Weights of a small image classifier.
Model: activation gelu, patch size [2, 2], layers 12.
Data: trained on pen-drawn characters of a made-up script with 800 signs, 197500 training examples, 5.1 epochs.
Rows from block 8 of a small image classifier, named by matrix and row number. Rows with one number belong to one neuron. Each number is 200 + 20 x the weight over its row's rms, rounded and kept within 0 to 999. All counts start at 0. After the name is the row's rms in percent of the matrix's.
After each neuron's rows are labels from the 100 images, of 14976, where the neuron reaches its highest value: "strongest on" is what is common among them; "patch colour" is the nearest of a few named colours to the mean colour under the peak. Only what is clearly more common there than usual is listed. The data: pen-drawn characters of a made-up script with 800 signs. In brackets: how many of the 100, against the usual share in percent.
# fc1: MLP up (model.blocks.8.mlp.fc1.weight, 768x192), inputs 0-191
# fc2: MLP down (model.blocks.8.mlp.fc2.weight, 192x768, transposed), outputs 0-191

fc1.294,088,181,213,210,197,196,223,197,208,178,220,192,188,190,170,195,219,208,177,206,199,176,222,214,230,212,187,176,207,197,175,179,226,183,222,177,200,184,220,197,188,215,195,184,216,176,155,203,181,222,229,207,198,196,220,191,224,178,205,200,250,204,180,208,164,197,141,195,175,196,193,212,180,169,197,174,200,215,199,226,196,172,194,189,172,213,206,212,194,211,206,212,213,212,202,228,177,232,184,179,227,147,211,190,195,202,191,191,181,204,182,190,196,196,185,211,209,159,193,206,204,191,191,190,184,206,202,217,200,212,174,214,193,169,230,198,166,195,229,218,202,211,184,197,221,207,194,183,171,255,167,195,205,227,179,224,208,201,187,183,232,188,185,210,205,161,212,203,250,216,227,206,224,184,230,171,196,199,174,212,232,163,259,210,171,185,198,189,185,190,202,249,209
fc2.294,091,234,185,220,210,215,198,239,210,235,198,200,198,190,203,198,166,177,198,193,166,193,178,178,206,177,234,181,243,221,209,172,181,158,173,198,189,173,159,233,204,221,201,235,214,207,220,202,218,182,219,203,191,215,215,197,194,198,174,205,193,227,217,203,203,215,210,164,190,182,212,211,202,205,214,182,225,180,190,201,204,195,191,201,236,236,220,197,195,182,181,236,169,189,190,218,227,176,186,212,200,238,194,196,167,190,187,185,195,193,188,236,208,203,212,159,191,232,184,197,195,198,187,200,215,212,165,193,157,187,190,176,229,208,196,179,226,241,200,190,207,199,227,198,209,208,225,233,200,214,195,192,195,181,198,181,175,196,237,201,186,188,190,189,212,232,248,214,219,202,192,209,198,215,166,171,196,208,209,216,177,172,181,254,224,224,210,160,207,212,213,170,206
strongest on: one stroke (42 vs 11.9); only straight strokes (35 vs 15)
patch colour: black (87 vs 44.4)

fc1.575,107,166,198,195,214,202,197,186,180,186,199,210,179,204,198,178,160,236,210,213,228,255,189,188,164,175,170,199,207,194,220,212,209,184,204,196,205,199,219,211,208,242,208,227,168,210,174,192,222,219,184,198,183,151,186,222,201,192,187,203,146,190,202,216,179,209,173,180,207,203,167,176,216,215,203,222,216,208,185,204,202,181,203,232,202,234,213,201,187,206,180,193,184,196,229,191,199,185,186,197,185,197,237,161,188,185,209,199,209,240,222,204,208,182,211,219,175,195,210,178,203,174,199,215,228,204,234,211,154,191,213,204,206,213,200,190,167,210,204,167,189,197,248,200,226,208,197,177,191,166,213,251,173,183,156,220,213,211,202,160,205,207,179,185,219,232,211,208,194,190,174,198,182,187,162,196,207,203,203,180,177,197,199,185,185,190,175,204,252,199,177,214,190
fc2.575,102,191,166,199,206,181,208,204,191,180,211,208,205,188,172,214,203,172,233,183,204,206,179,172,188,202,196,177,228,235,204,167,166,205,204,225,215,219,182,235,226,223,247,242,220,222,198,163,179,222,192,228,192,217,211,168,215,192,179,225,239,207,202,192,205,194,204,179,198,220,196,196,200,224,146,219,183,206,178,199,203,221,199,165,242,202,209,189,205,208,201,187,217,216,208,221,209,236,204,199,209,196,205,244,182,218,199,194,200,213,219,208,218,211,203,196,195,197,222,133,193,248,201,221,204,195,230,184,204,201,195,201,168,227,219,203,152,182,190,221,205,222,206,191,177,208,177,201,213,233,189,176,206,210,204,209,198,181,193,185,181,197,174,199,216,209,189,210,223,207,145,216,196,151,233,186,186,175,216,188,208,199,194,211,193,219,216,188,217,228,172,199,186
strongest on: four strokes (47 vs 22.9)
patch colour: grey (85 vs 10.8)

fc1.114,093,156,187,222,194,222,247,224,183,187,203,186,182,203,215,182,167,183,167,186,229,211,174,178,196,166,184,180,184,197,208,203,210,198,219,191,212,174,159,225,218,215,210,158,216,180,171,242,202,208,224,210,192,181,198,220,194,191,215,209,190,171,203,223,175,186,165,187,230,222,192,170,181,199,139,199,224,200,196,224,208,223,161,190,206,191,216,206,186,203,218,182,262,171,228,228,150,216,194,211,219,195,179,200,199,164,203,203,214,193,166,204,195,185,183,216,185,187,209,182,219,228,189,186,205,198,206,227,194,192,212,216,215,169,181,200,198,201,197,152,240,196,180,184,190,224,214,177,222,200,177,174,191,195,221,211,184,204,177,228,176,196,182,174,185,189,226,204,207,228,190,216,233,195,229,210,204,206,206,182,202,203,213,209,208,194,217,181,186,185,213,185,193
fc2.114,100,210,209,204,195,175,227,208,182,187,215,226,172,200,227,203,193,220,246,236,219,207,205,221,221,235,192,197,232,201,204,160,205,185,163,234,170,200,183,200,200,205,223,240,227,203,211,178,200,214,202,186,209,188,217,216,208,189,168,211,221,200,218,168,224,224,196,224,197,194,204,246,202,212,228,177,197,227,205,185,175,188,212,171,211,213,212,197,226,212,175,188,195,207,186,205,202,144,175,179,204,226,193,215,206,229,180,184,187,228,198,206,244,216,204,190,245,232,231,179,194,157,186,221,184,212,208,154,206,208,242,233,221,208,212,202,200,206,196,196,159,192,214,195,229,201,190,218,223,226,202,226,220,185,204,210,192,213,250,183,223,203,192,209,162,212,196,224,183,199,208,193,211,193,197,190,172,183,213,220,174,193,200,225,207,227,198,213,208,230,195,199,181
strongest on: one stroke (44 vs 11.9)
patch colour: grey (51 vs 10.8)

fc1.399,096,176,198,183,198,187,224,227,220,189,196,186,195,204,215,167,234,226,208,203,244,208,173,196,207,205,208,193,181,236,182,234,208,222,200,196,150,218,189,232,210,217,193,230,194,180,179,187,203,201,184,196,208,185,197,167,168,168,182,185,215,216,199,199,188,191,147,214,173,198,222,141,181,208,204,170,214,164,210,185,222,193,198,205,207,183,210,225,203,215,221,144,206,189,169,189,229,168,192,224,227,202,174,207,209,179,210,212,227,183,177,173,242,220,213,206,185,173,199,216,208,212,173,171,212,215,196,208,206,213,182,172,191,164,212,208,223,217,231,216,227,195,186,187,214,222,205,224,199,180,178,211,202,212,235,188,190,185,210,209,219,195,193,193,190,186,216,175,229,180,188,208,227,182,167,208,205,176,210,213,217,166,197,226,198,207,198,223,239,196,197,168,180
fc2.399,098,186,200,209,189,192,194,172,175,181,227,204,182,184,222,197,177,194,197,204,179,198,231,196,216,193,223,227,164,178,206,149,188,232,186,155,235,187,203,193,241,208,206,220,214,200,184,196,209,203,203,195,218,178,200,176,175,212,196,218,148,211,179,206,233,192,238,197,208,212,193,239,209,190,215,218,230,193,174,233,208,212,151,189,198,217,216,197,223,223,203,263,169,168,195,217,222,208,176,191,193,203,172,179,198,196,195,204,202,211,206,212,188,198,195,221,186,211,189,209,226,198,236,230,205,193,191,157,196,221,201,189,206,197,203,220,168,196,177,204,198,159,212,214,189,194,174,206,171,172,204,206,185,179,203,226,215,207,208,229,251,240,185,206,197,191,186,193,176,180,210,210,198,222,215,141,197,185,205,222,208,199,190,206,215,195,231,195,176,198,203,175,229
strongest on: one stroke (29 vs 11.9)
patch colour: grey (93 vs 10.8)

fc1.27,094,220,214,224,200,183,211,221,212,195,183,192,177,200,208,163,192,196,217,187,210,191,159,190,208,213,218,209,218,224,228,183,227,193,220,169,219,226,192,206,186,211,214,195,238,184,196,219,241,216,188,226,211,198,209,167,237,209,194,190,200,208,172,191,179,181,152,189,170,210,184,203,204,179,225,195,199,197,200,182,192,163,233,189,222,191,244,200,202,194,201,224,174,207,194,197,199,190,222,204,141,136,234,188,198,193,219,188,216,187,170,249,181,200,214,196,225,174,195,197,162,224,210,185,228,192,168,203,226,162,206,212,218,211,227,196,198,206,228,200,191,192,214,206,215,178,189,184,214,196,206,214,239,214,216,193,212,181,222,215,197,188,221,180,209,187,206,230,229,206,231,170,185,216,194,216,202,231,187,206,208,189,210,202,163,172,201,172,160,205,183,219,226
fc2.27,098,215,179,174,196,179,234,190,207,249,216,179,205,209,180,193,223,192,211,192,150,174,189,222,200,201,207,249,230,185,168,188,167,229,175,181,201,190,195,203,216,209,189,206,190,191,213,209,162,187,205,219,183,222,206,210,171,211,187,184,197,214,198,201,203,193,216,224,228,191,192,198,180,188,192,202,221,182,214,198,183,212,148,219,183,214,202,193,187,212,191,201,232,206,220,185,216,192,220,200,210,179,200,221,216,192,211,191,180,217,224,227,206,176,177,200,204,211,172,178,218,188,188,177,212,234,238,214,192,222,168,206,160,215,186,225,185,161,200,172,209,247,185,168,201,203,168,240,177,201,175,219,195,194,153,238,175,209,203,170,206,216,233,195,181,179,208,207,206,210,179,248,216,216,179,212,178,190,212,217,202,224,193,180,163,218,215,193,200,196,207,181,165
strongest on: one stroke (41 vs 11.9)
patch colour: white (71 vs 44.8)

fc1.765,084,168,206,182,184,209,186,211,219,199,207,195,162,194,154,176,220,211,223,205,179,185,208,197,178,180,195,224,218,186,168,232,239,180,176,161,174,208,197,207,176,188,169,166,192,186,204,217,187,225,168,177,196,217,174,247,199,195,176,197,181,214,198,185,223,203,199,242,178,168,258,212,196,213,213,226,174,200,208,172,192,192,195,193,207,185,186,180,203,194,215,203,197,213,207,179,205,172,191,187,191,208,173,193,203,179,209,229,215,209,197,187,184,219,214,167,215,162,242,204,162,190,164,219,226,181,209,238,199,213,186,186,218,200,165,192,160,202,179,207,197,218,237,212,174,233,186,203,167,178,223,204,207,211,201,186,192,224,193,191,199,214,178,231,234,188,193,185,173,194,226,207,198,200,194,218,199,178,210,165,230,199,180,178,210,196,201,190,223,198,226,169,201
fc2.765,089,210,192,183,209,212,205,189,204,183,193,181,205,202,197,198,190,186,183,220,187,198,185,200,185,201,190,210,213,203,214,181,157,243,199,211,234,184,217,224,206,211,191,216,201,198,204,226,207,201,210,190,199,189,229,145,201,204,194,183,217,193,139,213,165,212,192,166,200,222,158,179,202,199,199,175,217,199,181,184,205,212,212,202,184,251,234,193,205,194,223,193,199,172,186,209,236,222,199,195,191,177,228,199,226,212,203,216,187,196,183,203,223,190,196,193,193,206,193,221,239,205,238,194,175,170,203,168,192,193,201,194,219,254,203,232,180,222,177,187,225,204,206,176,234,177,174,194,226,185,193,217,195,181,207,236,196,134,211,213,204,202,183,186,181,232,183,213,185,165,171,168,189,195,213,212,216,232,218,216,142,185,188,169,188,222,192,201,170,200,211,212,184
strongest on: four strokes (47 vs 22.9)
patch colour: grey (81 vs 10.8)

fc1.356,109,201,198,191,198,178,193,173,207,194,169,186,190,181,197,193,238,221,181,215,190,189,159,169,201,178,213,194,203,214,196,150,207,179,191,193,185,177,233,221,184,198,205,203,203,194,188,195,204,188,183,208,211,233,181,182,201,206,207,193,183,197,220,228,193,224,218,175,218,173,160,202,218,186,182,180,180,214,209,181,227,178,188,147,218,174,192,217,194,200,217,218,186,212,188,198,187,213,207,186,206,215,237,205,206,224,203,231,177,184,183,177,142,194,203,221,161,233,228,195,200,211,201,206,208,201,197,207,235,214,224,200,199,155,213,164,156,168,215,201,202,198,209,198,224,184,179,203,173,161,220,195,160,216,195,208,212,191,183,203,189,190,186,205,189,167,210,160,201,233,173,152,217,216,163,172,220,200,203,233,225,165,220,199,191,197,195,198,177,184,193,189,236
fc2.356,119,195,226,183,217,188,262,174,241,200,139,229,181,171,161,186,201,194,194,171,202,207,208,237,196,204,189,207,190,202,181,228,198,184,184,212,213,228,222,189,168,181,199,191,231,224,177,198,212,197,180,204,228,198,208,175,195,213,225,216,220,224,211,177,187,214,172,212,215,187,239,194,206,213,226,209,223,201,201,195,185,212,242,201,230,171,224,184,214,182,150,202,201,216,201,208,200,194,219,190,196,223,206,204,180,194,196,181,181,213,170,189,237,186,215,202,189,191,199,215,210,190,194,195,186,212,182,193,161,197,222,257,236,172,208,214,249,180,213,183,175,193,201,200,196,204,199,204,219,204,193,200,213,207,211,198,186,214,195,187,197,191,208,239,172,208,166,202,183,183,208,190,230,166,192,170,184,197,212,191,177,225,144,231,189,193,221,196,184,206,205,227,187
strongest on: four strokes (46 vs 22.9)
patch colour: grey (41 vs 10.8)

fc1.180,108,185,175,211,170,165,209,203,208,216,164,192,192,160,153,246,229,198,202,205,189,207,231,178,212,189,194,156,219,194,196,188,233,187,170,216,198,178,198,182,205,210,167,220,199,227,184,169,215,187,198,211,188,167,208,171,173,175,203,224,214,230,158,207,182,225,159,182,206,206,214,237,198,196,199,193,209,165,202,241,205,201,208,175,222,195,192,216,156,213,217,206,221,207,244,224,222,211,205,201,178,223,192,172,169,227,211,195,174,194,245,183,221,199,205,167,212,213,221,202,216,232,220,188,184,207,181,177,196,207,222,202,190,191,215,201,234,217,228,213,185,153,210,242,191,216,176,196,168,181,194,202,188,222,219,203,227,217,193,188,212,179,213,181,202,205,210,188,235,197,181,190,203,194,212,200,201,190,183,178,203,211,199,191,200,217,191,222,188,218,194,199,165
fc2.180,107,202,248,200,202,209,186,180,221,182,220,237,204,206,234,195,198,220,200,206,216,217,251,213,192,165,227,196,240,195,219,185,173,174,204,180,151,194,215,222,242,173,189,221,181,193,204,182,203,205,174,167,163,204,206,220,171,194,210,193,210,192,187,206,219,207,199,237,186,176,196,196,186,183,165,233,195,171,182,203,197,241,199,208,200,244,197,209,207,183,210,198,177,213,180,186,191,202,195,169,180,189,198,249,189,197,185,226,208,220,186,196,193,174,202,248,197,196,227,213,220,218,182,157,219,185,179,215,202,185,209,189,189,214,158,231,189,181,210,178,205,184,191,191,205,192,178,206,210,209,222,211,200,161,198,192,216,153,253,199,212,185,200,176,185,199,204,205,218,195,225,204,190,226,192,211,233,182,183,196,178,196,212,213,196,213,187,167,173,227,221,193,196
strongest on: one stroke (33 vs 11.9)
patch colour: grey (94 vs 10.8)